Rows from block 2 of the decoder, named by matrix and row number. Rows with one number belong to one channel. Each number is 500 + 50 x the weight over its row's rms, rounded and kept within 0 to 999. All counts start at 0. Numbers have three digits each. After the name is the row's rms in percent of the matrix's.
# convs0: first 3x3 conv (decoder.decb.0.0.convs.0.weight, 96x96x3x3), inputs 44-54, a 3x3 kernel for each
# convs1: second 3x3 conv (decoder.decb.0.0.convs.1.weight, 96x96x3x3, transposed), outputs 44-54, a 3x3 kernel for each
convs0.18 087:507497489506511584525535499526527447462482460521549455496496495464535476522515490497476524470537416402443431445492527588554441481515551506510566538474506461451512440514522469491561524521516548473533459527522527527471539579519496615447501510556536602527486477453412503517459475577446529525536556452
convs0.19 111:496552510537478511487457479544554568522476498561490475530593576487506584435533430517474482550512527500479506466540516539542483508503517460497471456492497592474446578488488521568497498541500516527518512492524488529484377433501441371503554466515390409413531575542495464613486462487592502478483475578
convs0.20 067:502504493510558566447518425488550504508501484497539514520469544539494536546464525509494508511493512492451490520546540518452441528515582500548491504506546506543503525512523525505528514511512526511514537510525514498537448507462430541463466476469488521461660544653640491548515572486427501382490560506
convs0.21 133:490441523507524499413568480540504532532539536518549546511537460477536481580468485560485492474503562544508480527465474427565477524402506565582521652470595547600545458478506467494450482462486522525506524428551497542494427500472465477443448481505463547656461452417574504604515473549506556441398435541
convs0.22 115:487496493517438611541518492542541519469533460481507478511489503522441554619572580545440511518522448534481514503521515558449580474608483549520482486477477501601523475509544438564500485457491537514491496586526528476480519383523496534412542436473559480537418527586383580470419513451493541512435501489
convs0.23 078:526454560524561525445451512506476458519480476495464528515525487535478468525504504560448477477532478510467565415598461544423513416575485520450525517444514569425526488526497389396466515539525494544489356446389520538496506530542597447550551507518620604498670549543642556611574553510534575502597527578
convs0.24 105:558467493407543484573470485480548519576523453523531521503526507578564533447494502563561527487407510484503513464511519477540534504456478526462436541476458510466477508517509522531513479496531526519509512531549484521521434460478463430556492533478570601518478631558517535409525553497487459561508488456
convs0.25 115:436497503502510480524482489526535560535526482557520463395461516438505467554549488490530455526498459436498516477572466539486486484416489420447500509399426477428420522561514521532517518549556517534512548513521516522521518407460487420535418482532635543526512422510527356285565522453509513543474493563
convs0.26 063:518512451410419484576517547515505525478516489456522481509512463486483564523510504543505469476553455471504507461482462462476472445427443381536483370577456459548413502509517530493542535506527523529519546480539509513505416528473438551455452562437616459600596527531561481608522564446553602551484553427
convs0.27 105:456534519542484586467464494369409373462514387363417357491478493578491450526560483498414489540549464466449468485475501435509526487461489353429423476527472411477418523593564489502558507497540489500519499496509522508511558466629473462538522546542532417458468462471528493520536568553567403475506510503
convs0.28 130:492584427507430559504499511497584459553518464528478508565447621576535538540562483515472569522498464439560489499446512479581403502461534586516532557539554535538513459497495436478447509495478488510521520494494520501486503487506518493489516522524486536506649287544510556329540415522388571470454552423
convs0.29 136:477493555490534491520481478487448451436443435427414480471451461495487466474455494527479513462488494503455527459548504559563504496462570423406438418437432436439475520552493570431562562560530488474471473485483496493476529572522514599530545534543520490520539387514466453521552479508525621446530484465
convs0.30 073:525611461504444493507545453538528479507493459517490506436484445599566555412483461548519490453509484482504570524423498490444441508339530554500524491488498481518484469399446509519523464395435420366438520547539431375431413461535424569558540507545570468546574518595362530355587485563579458554480512535
convs0.31 115:517607395492399563516484502485484561538528475488429426586438514599553484584566626517582510468493520524443525490505487519602474496487576475558514504507470409457472521547497565502562534487521486497510486505506478482523491549521570495516460517535401497561404480509485356405545396479389522498427484500
convs0.32 139:504484531399523463493552487511484512474493485479477491484454462451417527461488468422497498520549518554497506503430528511562523496482461532511528512513484493489504506497514480501495513501512500490490490519494531500490671570513610573518530578502511500584554482369444444479422517461442502512521572465
convs0.33 100:440494500594480506425542493493469565493483527593489424500477531458440453518543583459427562460560499486502525508569486513469484494429507533475552552494508570479466514488408516492463373512448507543538501502527527515528469475453515501517401458469475440532447463444546470502582536483396540470447437521
convs0.34 076:528544517546494490530469526508495488518439487526475490466531502539553544524527508498495494528492498461523493478557517438373397456538438533357569580305543567411522513520508527511504522518519501531483512524513516515520479521510569409518502488506395529337554721565479412557502456517597597536451462481
convs0.35 065:562576491547441511558524468510517448522473492497498500482418517557544545467411429513576500531426501489539499541513460497547478468552489505533509472457460493505505312380420526527500426383427377366420535524547411368420532460524527496506543496530496425504617419592408501471430596453540485468460515453
convs0.36 115:492532472488523516510508436518542549485560534464574579504479420474481494504526545611488449621512456504501586465526514497471588476511505508498504501522501624561574495508518453474495485501524488503517479477535506504513531527545534535595578535521476399370471565515647622405545505427495465534501418542
convs0.37 068:442564496532593528426547482498518488481503481503501493515507539454449383542524575519498486514531503474514477448524520484498505496553532498448503526466522506545474533517517390364364539523543524565514393354341520553529511545541479455513497527496485631461465497501565551503499489475477576421459519452
convs0.38 087:446509476491493534500447544434471494470472442454443464462503527504510563513477566513496594485514554458398484476576479519495556492503498471475460457510487534513467407478424475467417467497437484487498479448537476560538528462488555546531513584461614501431413482445489553438491441537529451449485457467
convs0.39 137:572442486434535490539477511514539535563466544515549532522475470504543452530399489529522534484568475517480502492463527430534478539461500549525567525532519522570478480500532517479488465495511492525480495491490481509476435509495489520499483524490473399457529480697579452511448680468618280627435598461
convs0.40 082:463566540500466613466468570499462361452463485467516423531490563536531543597511560587557534550567489452447473415496537540497516460506597478538442409521400407499446458484459533462542500512469491489524450480531479513477387458458547440483529451472503479389413432313380518426506455526469490421490421464
convs0.41 068:473463575430456481486444546523522533514501484528498497457510454550576503434452420552511530479500458532474540600523440593514481637492464509513518554471529494510484399404416535521510435382433448395419534544538416387408467530496477583483525538500362533495709553560399597480533387472458565456484371508
convs0.42 099:528560458525436523583508471497507500498492478473506503514517495473435560582555484452529532508532502436511490477551514490581473456541496510468487538482531523524534517505526478413451528538517521516528481400459526522540496506490255501464245515505528492506563470463504509554515507506522436579719432582
convs0.43 133:523499524415547530447526512490502465514493511496489513550561525537476519579656551507510510474507495482471545525487498458572506515488507468539467404496474431508491515501518508493508526534521525512529522492518515520497466510460180444523334454512377523525512256559528448482591489551595404485507508532
convs0.44 063:462511533425412480416459498546524504458524503521498501469534442519534536472496503561540498433496463514498554446483478509414535501420532549488547522502483493487515429418423511522519440360432399397394537548541371366407476503520571458513566517517449612574555639510501530500512527502487521565447518526
convs0.45 108:469546473560464531442488498546517526507498486491487522466442482541477478479493476444485432476561457498460480473522484508507502470530507537565541564493482532527584536536528537521555532555513532510489566495510521566478416482512486510504520537532487401459463542575465501454465466489497454451461430474
convs0.46 115:489500557487566470493476544510597532529529528514498522565510544559481571592521542410486457543433432451438471504509490462484501590455440572562594496468551515552546421485429472514470431463431533531517496517529528508520489571547523538531542520458575613579476521408504425530444474501446470445418425471
convs0.47 119:552418476579488539502521464486411474483488491482455448483459502482462548504495442482467544484511423485435518555566463562490463434522529513423459491509462411515526569506514519486552564533504534504536519544544528482518485447543586537439600482486526636533397468497547518465533591512523514496448511558
convs0.48 122:527580508448493419599512458461451494471482575541535485518521541436592447510538494551434515527489554494538508457486500588476523430502510521430565535580562549520435577557510537512468526543526511555479462492473500511512531407498513525576469487511498458466676535514441465439468523542581458458505566487
convs0.49 108:571451499481443509502497515490479528476518501515501480442504473477469480429372518481486525474472486504492499513479521566546521474501478555476526575493484518477532518531535498536495493513487508493502474513479495484511596522491764473550552474522625569467476395528477464540467514484489463571523504460
convs0.50 121:549422506533552525526397509593468440505539516503496562523640569511646610452649562554466506485524478495524527477524466518498528501493569511475472536452401501464481500535496509512525546508519517522505500508509523513537379419489505331465516460404369417359574353377503506554483538537436582550575409459
convs0.51 122:536524509620408498516528507516558534558451500536487483482500486544532469493514521554403467394632477564511595501544483553513491473494445534554560517475547538556502505530539477494531549533533501560504494517539491538519490556553421487517492448473498520446514364330369526599377569585420528514505471556
convs0.52 077:481516467450481478531459555493530492460513493512451492524592479483316428544613504521521468510521514473500475438516466614603597459508481446538409528547576462507510503490529529494505520491520518507522515491527517498511510611518370612471504550458613482614384573510618481533535531487528516470508553522
convs0.53 095:505545521504477517473492477502488510546467472497525492516518524241357504544559523502452505466467518538469466480520488496515502563502526512425530543450524499446520520528503485487483503541504512505471477514491491490493581539506697411509556474498483497535412552558536457612532548483508537534484435470
convs0.54 069:543604449483476482558553425525517461541489477487511471440554487539579559495431484503545497506489469490531503362488500427468531356465536520493496487511477553490487410400408534515532399422382408398363538535533377394384488493536507469503508558491468586481442470613506460429471621500521523509478588502
convs0.55 070:454507398485451530494515493503510461493501457465498512465489484484558555467444444543471474429576528502490472521461521466526501502496517476515525474548483478534533539483537529519520514498510505491513532500528511477490495492514479605510432570435529558597508522477668400563513547445391525423548513457
convs0.56 101:519612473457525544461508486451401480477424402551502460569569460481411415557543456509486549480575543464517446524520513511479565522511479442326483527328389430384415526512458540539514475505537496555429535509489472590499491461565395582520461589534448612567441537513463572532432481562533433530462498527
convs0.57 117:536531483591474441477442499512520417549430467561448441542537457572432464491424513532539419453536507454527510407445530534501384524559475560528593525542509554519490532469500427520477509529477525512523521562505543483553471505549526642564543564513496571543561447274372477522522431502416563474461555410
convs0.58 108:490544511461499518505467499447459562495448497482402450463482548443294474523378534498497503570485563487529515546530477434474504488577533514521466487535398489503363528520567477454506510549487473503460472498511451488451573480481600625465481596493513365508445490593549581529517506406449495499637416535
convs0.59 077:512593554690492600462517473503534470470463500522528494520545522444509537562506530547563503477495502480481473491469479476539556541507522508546442389513455487574491535500526542476502530508520509533524513475513530513531448483501401525481501525501586451504791307561533555616523574552380494400446578459
convs0.60 078:486452398353390496546519469475512481494544479491519463482446522554469542485515526470510442536461530491497547481519489470472415448486473357544459517531480480583472539503514516508514522511533529512528522473549503524507475524505436690397509490536571330596408721458653363561451588413650605601509495470
convs0.61 093:418451456504531430473431521503495460514519478487499478515549529421556425483666591528445504528461500507473459506541483498467417549535458512493507505509493544498514497513502436443383508534525522537515441447410525522520527469514529345493605350491569520504439617560611543494532518429456589401481545436
convs0.62 110:572506445446467459502417511493531549535566474558544478448452439391409407424368411562491531532524526513484530489503518553496447487478504553525520567553548569588523509531470435497455502453490479520509480501499526544503521559532618572500509553499548564513546585384581424548538520532498540439420480505
convs0.63 079:496544506590590604480430446513497488568475515494456483463506501579492512500492535513520514496505482564460520449523520639554527489481511534377552530476499517429510506528516526516480523536520506529518491524480487532514491466475529423542512497532531402487572786701442524552556517541442360462517558461
convs0.64 126:491504512469454550431565507544519547417539557460431485602574489493482437496487408515458429543518467484510482540549452508559519468437558453436534432493522494467537525489475583507444503473499512516485526497528532528502409471497490568544500539559494434522509453573488482365512501522521504522563474536
convs0.65 117:525374501517496419465518539567534527490633433548542493514566435510476480503471426457525508478417504483516448443520492589413596520488459524572547463596532508470474527496492530498502564524544531505474500536484531500515500545500564576497552592565481620460383643437433458593538497349419555559558515515
convs0.66 069:505454597465376491538431546514511525510505502490516491518511470501488552457470463591501546429433484533533510436567484557592518495609461517516506472528466498522493407363430529535497415381408428428407526521539430352418443610421565522491529568506384633567532693482592330572459470452500487472503475474
convs0.67 106:504573459504454564478476499527510530489552518482520494511529491502432441552516502566499519468490416489486538502480490466527499483535532536527519514603502464553550498468466498483507479444462512518506523480507492513507502515436505763529453582444467552602679536481467535471499492540504439475467535485
convs0.68 073:497482479533503527457480439525501467519509486532466468535521539560549512544517541571433520495539465496458519510573507603520553502492524513477536506468529540440523522531508529524489514529532515540513508505513526528497473419522518435541543449494338604506343701343532560465615467530512391529557426518
convs0.69 079:508470459439378426565529577502542465489480478521486493570470520519509529576501541536465527501578488503429490512456452462444470415512507557444524522389515534452536516521538526524483508533536529518522498532497501519524524482528554456503537425524592657443380356426511629469503491480717647594521424570
convs0.70 103:436506406551464506510565573502538519530594465554479471450488438440452506466485480493507579373549552418479528519503477548525496513475534518487456406464480400477513514503541547501553565531515515499536538460431489452456592528474520426515519529529523496501469466457491527418488534499486551438526510464
convs0.71 114:465531477523521554510521480534511505550525459482501498539408467617505482478454504565461519518578445502467490522470506424536554566494445584531532493545461430544452467462538493515544526506558531526574532524553526513533462535537542491518526457437469499466524535463451514522526512467655529398503502491
convs0.72 118:497480507490559397502532520516490512519499509537451528499524471510557484499526536484505500507531483530505491479515485510563471515469501528465509519533490519437516520519544532518475540535541497529506510496499502537510502503518598245478553315540461466518403626524530456525497522514497589398453637485
convs0.73 116:524533514488383519568519532516534467485494498504493512486511462523396512492553488512485518507555476502496481479479435487582545496466499477491467494526531474525437513510496508491502510513512508492505502503527512504508515628572372631372466480475515469467623398542559583640495524415530488570475504467
convs0.74 113:430520524525546496476486536539550479563493507505427484562512497596551491506449585512535455499570529508512482504547441486436573482542519520516492517510503476582556451456445484451490497512439579565552586540468534510486433447423476515458462600468534452440458514464550416429459476540412398537464521466
convs0.75 108:552392565484487500523564429510541479456531602569542546511494564590409555518622570509526470485568451544487557516470484519607495452473581459535527585533510567573473477526484448432504454542471464502537491520497470519484510537475487520469437305442376575475542657571525637463505505504459607627426524449
convs0.76 115:474520503527335565555492505524561552514445490542475456491486522410498488490558414592591488536484465471467443521540439513529479503480505427514501552530499579460413519524506514559499487555457457537562477484518460537488472553514565499502567522460441465486457427505490523468478516488480573494447563554
convs0.77 064:439473395528490527513498464504539491491540508480496461500558508496496464551530556563460495470509520482524480361399446478488478505518483436531484410550444460521507525497513523499527530506532512549512513509518512520529406531469440488390468515497563583480643528606560444618434553375371449423442541454
convs0.78 120:497513468501447510557477520558509505489536529504513550503567464517513508507643503463520514470556522487542555519522540460481516484429495516567493510511554460524505517489496571559534522536518505519502575530498506498526530552527506639522508473513493469367422420518437513379502523482500499451523557536
convs0.79 107:490499575453490512525464534534455530547515514546514519530482499506586525509448497587664528481517506515528475433566519515443501541513426579581503535568577533537509550506482550505503511534515503506420540494434457489489523506408464460539470586533498428462402406479481483474464459432473426386505465416
convs0.80 128:486481535501439533507527465503493509525562509513534499454458498435544487501597501484521499543558497551529474495502438452517515449526486530508562500602641565546629519531499500580524520538500497565488519520522537532510518505552502425539605516570402387537319575484490496467531476543485544480437432450
convs0.81 094:500499446474417460501444466537517503509490543472470481491544502525548528506525497497454500452540489439466494512515541520456501504543516523452505501529513476506486469472475528520485522498494494538490492508471503504509495495518528495505534513495517577577567465492572518572569550629560521611616573561
convs0.82 070:493365445541401494544361482505498495517474490503524503516538522427521478517566520509460540512530508482522494540543473539452428581505536519442504511512498494552525506530509381205386542569528520545521354252363524537509480513520515509532529515463499451611487428475537515642540476535470433527553471476
convs0.83 069:504546534609463558475462505544450487546492496516467460489513524538513537484505573540478504521504498480494500454548511624554557496532529526418536549460573473460538505497490527509488538547482509539522518519485501528508526396496515434542575407510482557602462645382455458592511498508598551455460516554
convs0.84 092:561542521469471541551440499532490494518511472549479507465500471566509546461472466520553470487492505520478511477532520517472492522517475525540516526494505522479485441468435521518523490426481403475433542526513462451463495249474577237558488530510410569520585443445523530484475559509466707435479535455
convs1.18 033:406440477420490456500493398503488497496484437533532468447506516466514578499498567560512529536521504481517514531475424522470393485459455446473560529473538545446494481636657396489598500479508429393462506535599522643644684645519566463388420290344535508499542516471462501494465484443465454403459484490
convs1.19 060:591618531478522488456450433527486577491530548546503509376481519445561525447551468468506449476457436519489448524479462521529516400440471517543462451520584428516486464512548455477537447463520463468513550594564533512583435460504494535538507499416521456493471433458504489565438495449468476490483562503
convs1.20 106:510517601444439525424377426452566513548573539501504472494512478506446443419481455488538468468553504455583534410436387563463433570497526432546492358434408400475441466495536463485473469473431409485467452491453539491545448456553509457531491491512575515504498505513529509569430476430592566549569591529
convs1.21 103:495499506476492500461479497430399585425521523537399392524581602505454461542465503511536555477444511570467507520518552526503572494586535477504289463530485362432540556493461575525489513530507515441391439517553318445442547483610565499592594486636524540604509514576426396485459477531544500541544455483
convs1.22 060:418449440396488454489473472472489465493492492467468487436458460444500543449522456482461412537562512477511489552525522554514538539479484404407477515517600589559578517511530425441537485443584527581513361449425409465484499459405679620405537665482470476474504539511460461464458396409532504477527474466
convs1.23 115:533546476474527542490538425461506532584454501478512537484526436510491469556424550518576493540566554472562553438422665504484464480403569495452462514552528549550389536543564611448515535476524446606447572540504500505544485512475566518540545519466428461447494441482510465460572408425362371474535450426
convs1.24 068:507506464440446524504578505454475493474486486495520492569501521410430404360343466423528474450560586454546511520549541492492527532539580539535551527542416483540549479491396459553421479569473491490606484531640489569584491404520424494605489473481442510589460489466393424487527487502501512590433436538
convs1.25 064:530507453530469519462494547534462512508448545467494487558468442491483550521515561446497505498505540546549583505618498408517493439488501609579608557604533471519425492497438441534561463539561426497440429449428477418481558547613525465391510456437561552538502523568524486509500566542531514545650556456
convs1.26 120:483494476510553515506476522488469478546497471528546540541509492468473487460469482491466511548484493628499512511514562465524536511551511555593572680582681548544600536506526477504564497467478556477515504426463468525503543472512499458488515447477502502468509478462550538511553498555487433542472480529
convs1.27 061:546468482526497435583527455614513557565511456538514497510504483554485490486503497534544552523538573507512539524509515537542529519483513570543538576550585619576521445467463453480527488494490478485556526526455487469506458477427619520444577497410506512467510504466497462455564503431510478453481438365
convs1.28 097:495512504505555513544530518530582540451495478484459456444498542471494486452405327561529474568559443509468437476546540487549536520561510493454534588533511496497463532484497499532587486605591498485504527567619417488509498576491502488452504527413564576546537505560398402504472518574468534583487518574
convs1.29 099:606465401564506491489477571466563475496466529517491510434462463505512582501579549396491552495482426508476499557486453523483462427405437687510478581538486523517533353504423529538480549469413518513582539496527586495565434463522409521554448437489452462457565526511571455479541552566404365466443437386
convs1.30 121:443453427518459442455342433492431461482519561532512570535676562561570540539692548484592517473515490503469532566547489608602518534587471500509456505528517535507504491492475500440447572460516485459550476436509503483542585567559548570526552598371517522518521543479513527513466472418524519574501460416
convs1.31 094:546553496511524536546494491450477440478506470487486494447531487425481460393442436543519542540550524495491468474414473448435469535484529539544492510524428504496550481549490392387452348335421442469419588622494602567500432440423407375426458520510595496481585477469553556548504540588484533558523503534
convs1.32 108:466444471519480435561486483588542528574452535502451491433470492480471514450532549455460386478487467547541601517512436431497494445555566552569571519462459625511469520472498590537533484502545497538479524501528540434508547528474511535513458457389574506496543535535534591531488448386503505530445592534
convs1.33 042:530413442434409406451464441490528506439546538442499486502454506493544557533561528436494539492466511486504501580485516586564526455527504505452378470467416495514517555519490635566460506526549460484434462535542468497589531600562516483536502493523442452519504532543434449484518556554517568538494413460
convs1.34 117:395475415550559438475469460475513495480521578511533509474549503448506483525446508524493455538442471550521580556557500573613520561521570501495527513686540481477483515514537486535495464496440449494473481552454454469407458503503442498494578562548470475489341510461477478431427525447532456468489489523
convs1.35 131:533464472500488432469447467433511592498486450474553572584652591493577544513702608486422525543576486478495421394433511487428475431470538537492543468476542513484501501520481512536508504593636539499415478516514527568544528502515521515492587507478449491524534569569511593546569589594521460507499433448
convs1.36 088:528497570443403449489469435440448449475419506453512497505474464534532508549552499471508505493477461511515484536456490463453592457466491465464509418438499421375478505521530574568570523483454530489506572567566537567471374423557457558595619624508424481395508507434518557463542542610483494556540512536
convs1.37 110:484419373407385407492450423606533513514500476535530520442504496539580507500513491589442449488450460570505481495539525450492481469382464524532514524569529489535543502527459521482487547703526472453512453528585356366479476420454436480496472365479601519456505492518540458430476512489439475489451476533
convs1.38 034:458447445536553519538542498529544517487529552492523543447493455462438447479525523554541508532499610564524586471447479454425479441417445554512477582532512615581491538519470606624465606625562403463543515557583479525503366366499415310466451454435419422471399416462455471512521517545533595495538580478
convs1.39 101:455552535556546593596581552572486430545430465353453543513547527521430492542387464552522426541507511542486478492516617455562512441536551468514401564525544473520485456533470502574407482557566601547376489489568450501570520451553478477529560510548473505430526538443469500513441489481461528433548480508
convs1.40 030:516613628430528599483525606550464494527511502601526503390407420390456422492547496518497458532533439516474460438475471422422468438508551533484504524468463562537552457486587527528629510539569502484501481542486478473435650607534653750674556674635540542528577570523591534472478484480491452467483489504
convs1.41 122:503477455502554563501553575501479465502540533494413386559534529546557549579548482451481483469500477508500483569477441576492447571479427474432457461524532415498571539590541570496541510585516558587572535495576497571633495482531531466481508483447478476450498451451455567480439468564502511489525472493
convs1.42 131:542470427519464425559462417492433554548460625513513498457488596464501551438517455476381565455427463521480467459390532515509561491492580516521418613533424547527502489534422536501510471523449540585559519488512462490437584639505510459457438497441488456479544491507494542513469471436421424493509503475
convs1.43 105:494533604482457571481465442536574461523521432547536511430434438562445480499371508441501576470503571507570507524414479546537522498536495522556634408533524490529574472453429501637688528528544594531592548490443522425473471503544493499571554570491452483499576586526538499565407501534535401460514527539
convs1.44 130:452520527479522625444587528505485392469525554546514462489349503502424462470290436515558463501427491526511514483500421516521503531542480490487509518543509492485498532562522450439442541429442428444531514484492462459515477501515488453495426446508471523529563474490481509557424417525499546551508545577
convs1.45 060:503548577436448485474415458481482500495534565504502574521497483539516420584558458429451421494553559509534557469434473513487521579527538539561519551550521492450477532481459490411380513481410482420356570513486606528479459392398583449445614505404541477506516520526525491522448516488444501507464517542
convs1.46 081:415462573414475569433504510548481516542410453457449451372434431418427426404416454600542461492522510478483470509495462506477448568506466482477448486539422386457448516545601541520615542484557494465485529495559505528499525558410487484491535418596504464539506464483472479516490551610510537608454496520
convs1.47 099:582517460476547434529548468532525509514539539512556515569538524562525471572513519518485535503489542474471570519478589489495532471392365557530489535516517463562522559481503510612631505605642520540525374385466386348416505420333487365297531393358489477465528534481410434493461564481509496486530500402
convs1.48 086:521523553547450571429374407473476486469464458506472464464470504428482524337486486436483460446467398545580479517549537562527405495547454559527430519461487422516481520555606567499487476418404571480540545535531562612557382547528504635569489563441476483544514546536488453523497458478510519431515485464
convs1.49 130:476489465491478599327529470509543499483618360514534493454437452483386457542476437496554544476562508470574427451444530503552545448530471465494464518497461511501523499484549467508500461471496473453478477463499512472501418529512475561502535519533488521502448489417537457465475526582561540459533476541
convs1.50 090:522576498405474473493562531460487547487504477464480472318340443398454407413451480499513539516525511529557495444468510528537569451447535498585476672559436535493478475444499531463495500492457483448517503526634507596532519523443502637471524601534484523454568534423540537541504550440425475452443521498
convs1.51 089:500479453526534450533535429591593482519510467439460433569626495477524442540517582416448428479409406480475486501521482579502422574463397583504544479509440457508507509515508503632666498521571518504493568504530583571505502543450503549467464519525486510536505514498487469401454506537395484571428401526
convs1.52 122:484540535570493453547540434499516457568509494476487457496502484601607526569581595515550530528486519438410498457488449448384443517418531442474450298403307523469499556451513523543453507531480548503552520521469526524445454548487438507480575581550416561517403573458489502482435473460483461472385410399
convs1.53 120:549544553392585504533446531483470457532465514483459479540571562492543600429456543502432422521454477569543543491489435474457447513506555528535567500530522518443454480549490536580470476540472521465497495554511496536507566494493437415462494502487495481546537488570449516555500495415454483462571575473
convs1.54 121:441484501559441469505522485521556583405435484454524540453478495411425460402462497531550459506485486456471497525602617431545576454505600532521582502522513539488449523437478495462494551454516491495481484519549485489525455524511469506462478521474506539559443473488523497470509456389447453456440527411
convs1.55 118:505475487349471434448534465549540485622571577608549562531486482519484523496527459569450549487482493500551418532473484440498481441519562527462497526508488411481484507522512556464480572477515562564453583447484534458482439339494395466442462482473471522472506494510473420512525484503504494501504566493
convs1.56 048:450464476454453547532431523548508519507470520497493509414426486502534481536552584506441481447450517473423495507499476464491523461488471554613678604610607605565499484536540474438345499405336562497525560448514555512499460320490572412554563549569462390475447473534474492484493464510457584543496511500
convs1.57 065:544576506500499376472510496448538490434573539486510534467553531572545482511477466476447585431531623459496533515421457516528506528558539529518518460534463448489388482425467551555457536531501557604532399475586339365557517530520580496436556428455510545588550548535481459462477484489451485532529510502
convs1.58 056:577516498536539518457449527470545535477523539487540557502629526511603533514601547444439458480477472496461489517475472495535580465489551652606624578534552463448484546536422523566453521548538481497452444450500463455566376246340411357409572530422397408462474495440571634521519469522493477489508483462
convs1.59 117:440475508388438519457443466518488456403475386503481485447520505459468547486543523599519471589504559517496486471458444398455430381509459533522468536473506364452528521498472555477456597461486485451563469453517454485425425449490246398459402396539519479489510467457495473406562518588592567609526525483
convs1.60 116:548443478542576437553574501532458504585517575494505525601513516551580449557443500505522550455491472516499519616566553606514526602476481443449449465422395523497494545480524462536530475530488477507488474502545494444559645553565746650683617654506499542464433534532474492575450452408401431400503495459
convs1.61 133:547563534478465511490559508556520574522403488519499544516396497536494543483463494581503494517628538497550539570476459453463549522387502484605439550498434485455467463542487540497524531559536332394453524488504530528534468529530622456491522532502528520473498472511427450453513572548499504534510499563
convs1.62 065:491573579497525555464405386512514472584494512545497537549539565592568616552554615474516504444436472501523486515570547457485428533532447501503522521538480482512415541618545435467513451436515524495492514470480457496523425449593425432645387455573465483482501514521471443474467467549480455497452468445
convs1.63 114:489511464495414386457422466503461518497531466493482461481531463543489473455476463526474416556510496483529455436491489487441422481493427582555551512469489440475455489491568463485507442493502504457591540454624486498483500430411575416426480496431474490475411446451468531527577464562454552520440470459
convs1.64 078:395424533477420509498449471517497546456452496465433488607604567556499562481464538519530453510621542484558481519549529528460528424363449439487456438435527511490561503478509593457479603587587427463499522579586506453554391429497456440609632540537509542477581563477603560486470484480431486468457471494
convs1.65 095:480538582580588546580579514530493405561502384541589459538616574458558493558509443477494512561549530507482548483607510576530448484509512421384571339279529472444493487534593453520530476546448462546565528485492566460411398348421380391395402507428618591549437541472456391433497444487470509498527485485
convs1.66 125:453517548445492570467497520505517518501528460470522547450340489456437458462278366452370452523448505505467500425353494471427413512457529425495487500441447484475499522575531459552541462536550604598501479525466497488470546527536502457530469457507525511504483499483516521445516526593544517469514603620
convs1.67 131:497440450552472492411434471438623482448602469464450442463525544484515476573407543408514506519527501531546549545515546493504472484502447463495587367512528456466450518485537445475497445498548528425557604544572570505546440470498380436447431482592543578533581540512482499484550532615532575590420485418
convs1.68 115:505593556544523462558529524597595582609548458510482436458459447503488488509499538460486440502558491579533529530505518495432366445403389530519510481476560476505556523576507549492541583533561531550512532500569517503513564455453502531499444556507560552540658551623510498567457521412483476514443501403
convs1.69 112:485476533500529642513571575522567497542508539508434488451483459510561564536515544510486469465426423510427512666556546554623575479561595502476440522574477541614504471506487486521523520528501491531463453533381489512529440544509401628539450507514514518494583585556577574525397490408452434426521490557
convs1.70 045:441401489508467543535511528487498486479425444472448483525576555482557577435511526487462508444491522438493559529516571479467493460485484500488475574665559511553488481578530449535552481508547680716580582587471498523518505557534376429444388367435490478515489446466493466515486511444502521482443400417
convs1.71 083:416450472469481522518481515536501462575487476517516511465534411487560440510470503498536475461477478523422468613573510460482518494408537522517409496482445538536408539579615496487534594456426512627577496509518475403494340562573399379438416409477441464547468514470439484433471457398516517380512479471
convs1.72 107:478365447548489553450523540462565545541492456424460422532475465515497466593448440426547586443508524486527573539529614531479541501515497428443513412488528518528501533519409413484447452441445447472596542585554585572592490538454442489424546451427504491501491446521475473467514479560575491580484532485
convs1.73 124:494464507446478512417481585489511544422483436469466567472416462377387487446522474523446471537458494567586515486496546533449558520393426507540545524512518488475461448533523438580525417610538438495555385524559367496456465449528581481566513359562506475537441470507437505519575508504562531502588504514
convs1.74 054:455473524442508469442450534504509480517494433498449482585532461559490400536514483519464492547500448513501432432480511415418510533577615468328475529451510538567551461529539461575581502531528484520492482446348502428410504476548596503449593591477510538537510561554509531535442418502449520577483553601
convs1.75 079:469430436486458566533574571505520524416532488529551513428562477498519473426450402557534500530503505553516482498417552410409482561522501538504447466436403378438525457540520524595556520510514550485477487482572400543547485657652431513643444465593444464507518550544485519461547514562497429524554489519
convs1.76 071:463489466435577496540528492462441551514538543488463496521470467572521491547518537543502459544520462493445451522503543481554421502476403539533520475460529477573521493462571509320390539450431616577562553553541474465508633471430710617436631554559477499510513518482487537566515443417501468416470374384
convs1.77 114:517502511523531569508522496508516555519494608487507501514541511634550521606573541513543556450512555409501545519479545584589480642631559497493435625613671632563606516548572492538434394522450537546559549506464473497475451473483565516488563536523526478481565450515449491505532575497501657477582553557
convs1.78 097:529573501548575547512574544505494505474512537508539520513500515559588586450544548512496555554500537514486503510554560447568544512462496520493459547495468479486533481479472544479481496532467507543545454490497434400458506471587455468516456458466526526496507600565494533542511554543544612538595542496
convs1.79 046:518575596455547553387428530508512403531591519520544509550504494478447489481490468472522446460528466484396370522480481547464493471475472473457548449446573477453473533518539567444367529532539547567547624527473574459461489484633434468654503461453507529495533554489531513497454455485513495502538482500
convs1.80 081:523562488525483491440452563532504443552587465536447523484536469484544516518536619562494487506482422506491451480486536499431445532513390362475523426504560432465499474471570459398484432464492523499477497459413365382413490500468502558503472519507458453517491554497557492586503548569499589485495633548
convs1.81 072:504571565502603532462501439466454502461480480524503553387424442466459474449485517534540555537537466517512511461494499496415445496481427433425447419388483476492487460449487428400402397474507559536545485501546494494558458469475489516471548512535487498459449495484462467500508482440457527446441505437
convs1.82 126:534597570596647539584579532433490563489478517521534537521488480533458460516492502456542544517527559478545497530428418588557464550491503468479460536484509451469443504486546536571566512307401556598477482491486587615532510535497524461456485597451472515513513556528424503637496467452476502453532461365
convs1.83 116:488466584407466523471463461482500518534490524560547502544514499497491541419615443483558569467533619491472512396391422556414442488486489486476529491336481444453497564523482526494492469468490565504487591479477505495500502523471514533515503474482518523469536491465546468498599589597551528586474449531
convs1.84 126:491462499404529526456456571563603516519522467463555526561611518578578518532568519490465489518508478547526551535542444537533405509459441565447495537492513536558491432622537410488516479560539548489504503513438535423447519521553504554493510495570529527538553503483467492497530535550448404438435418460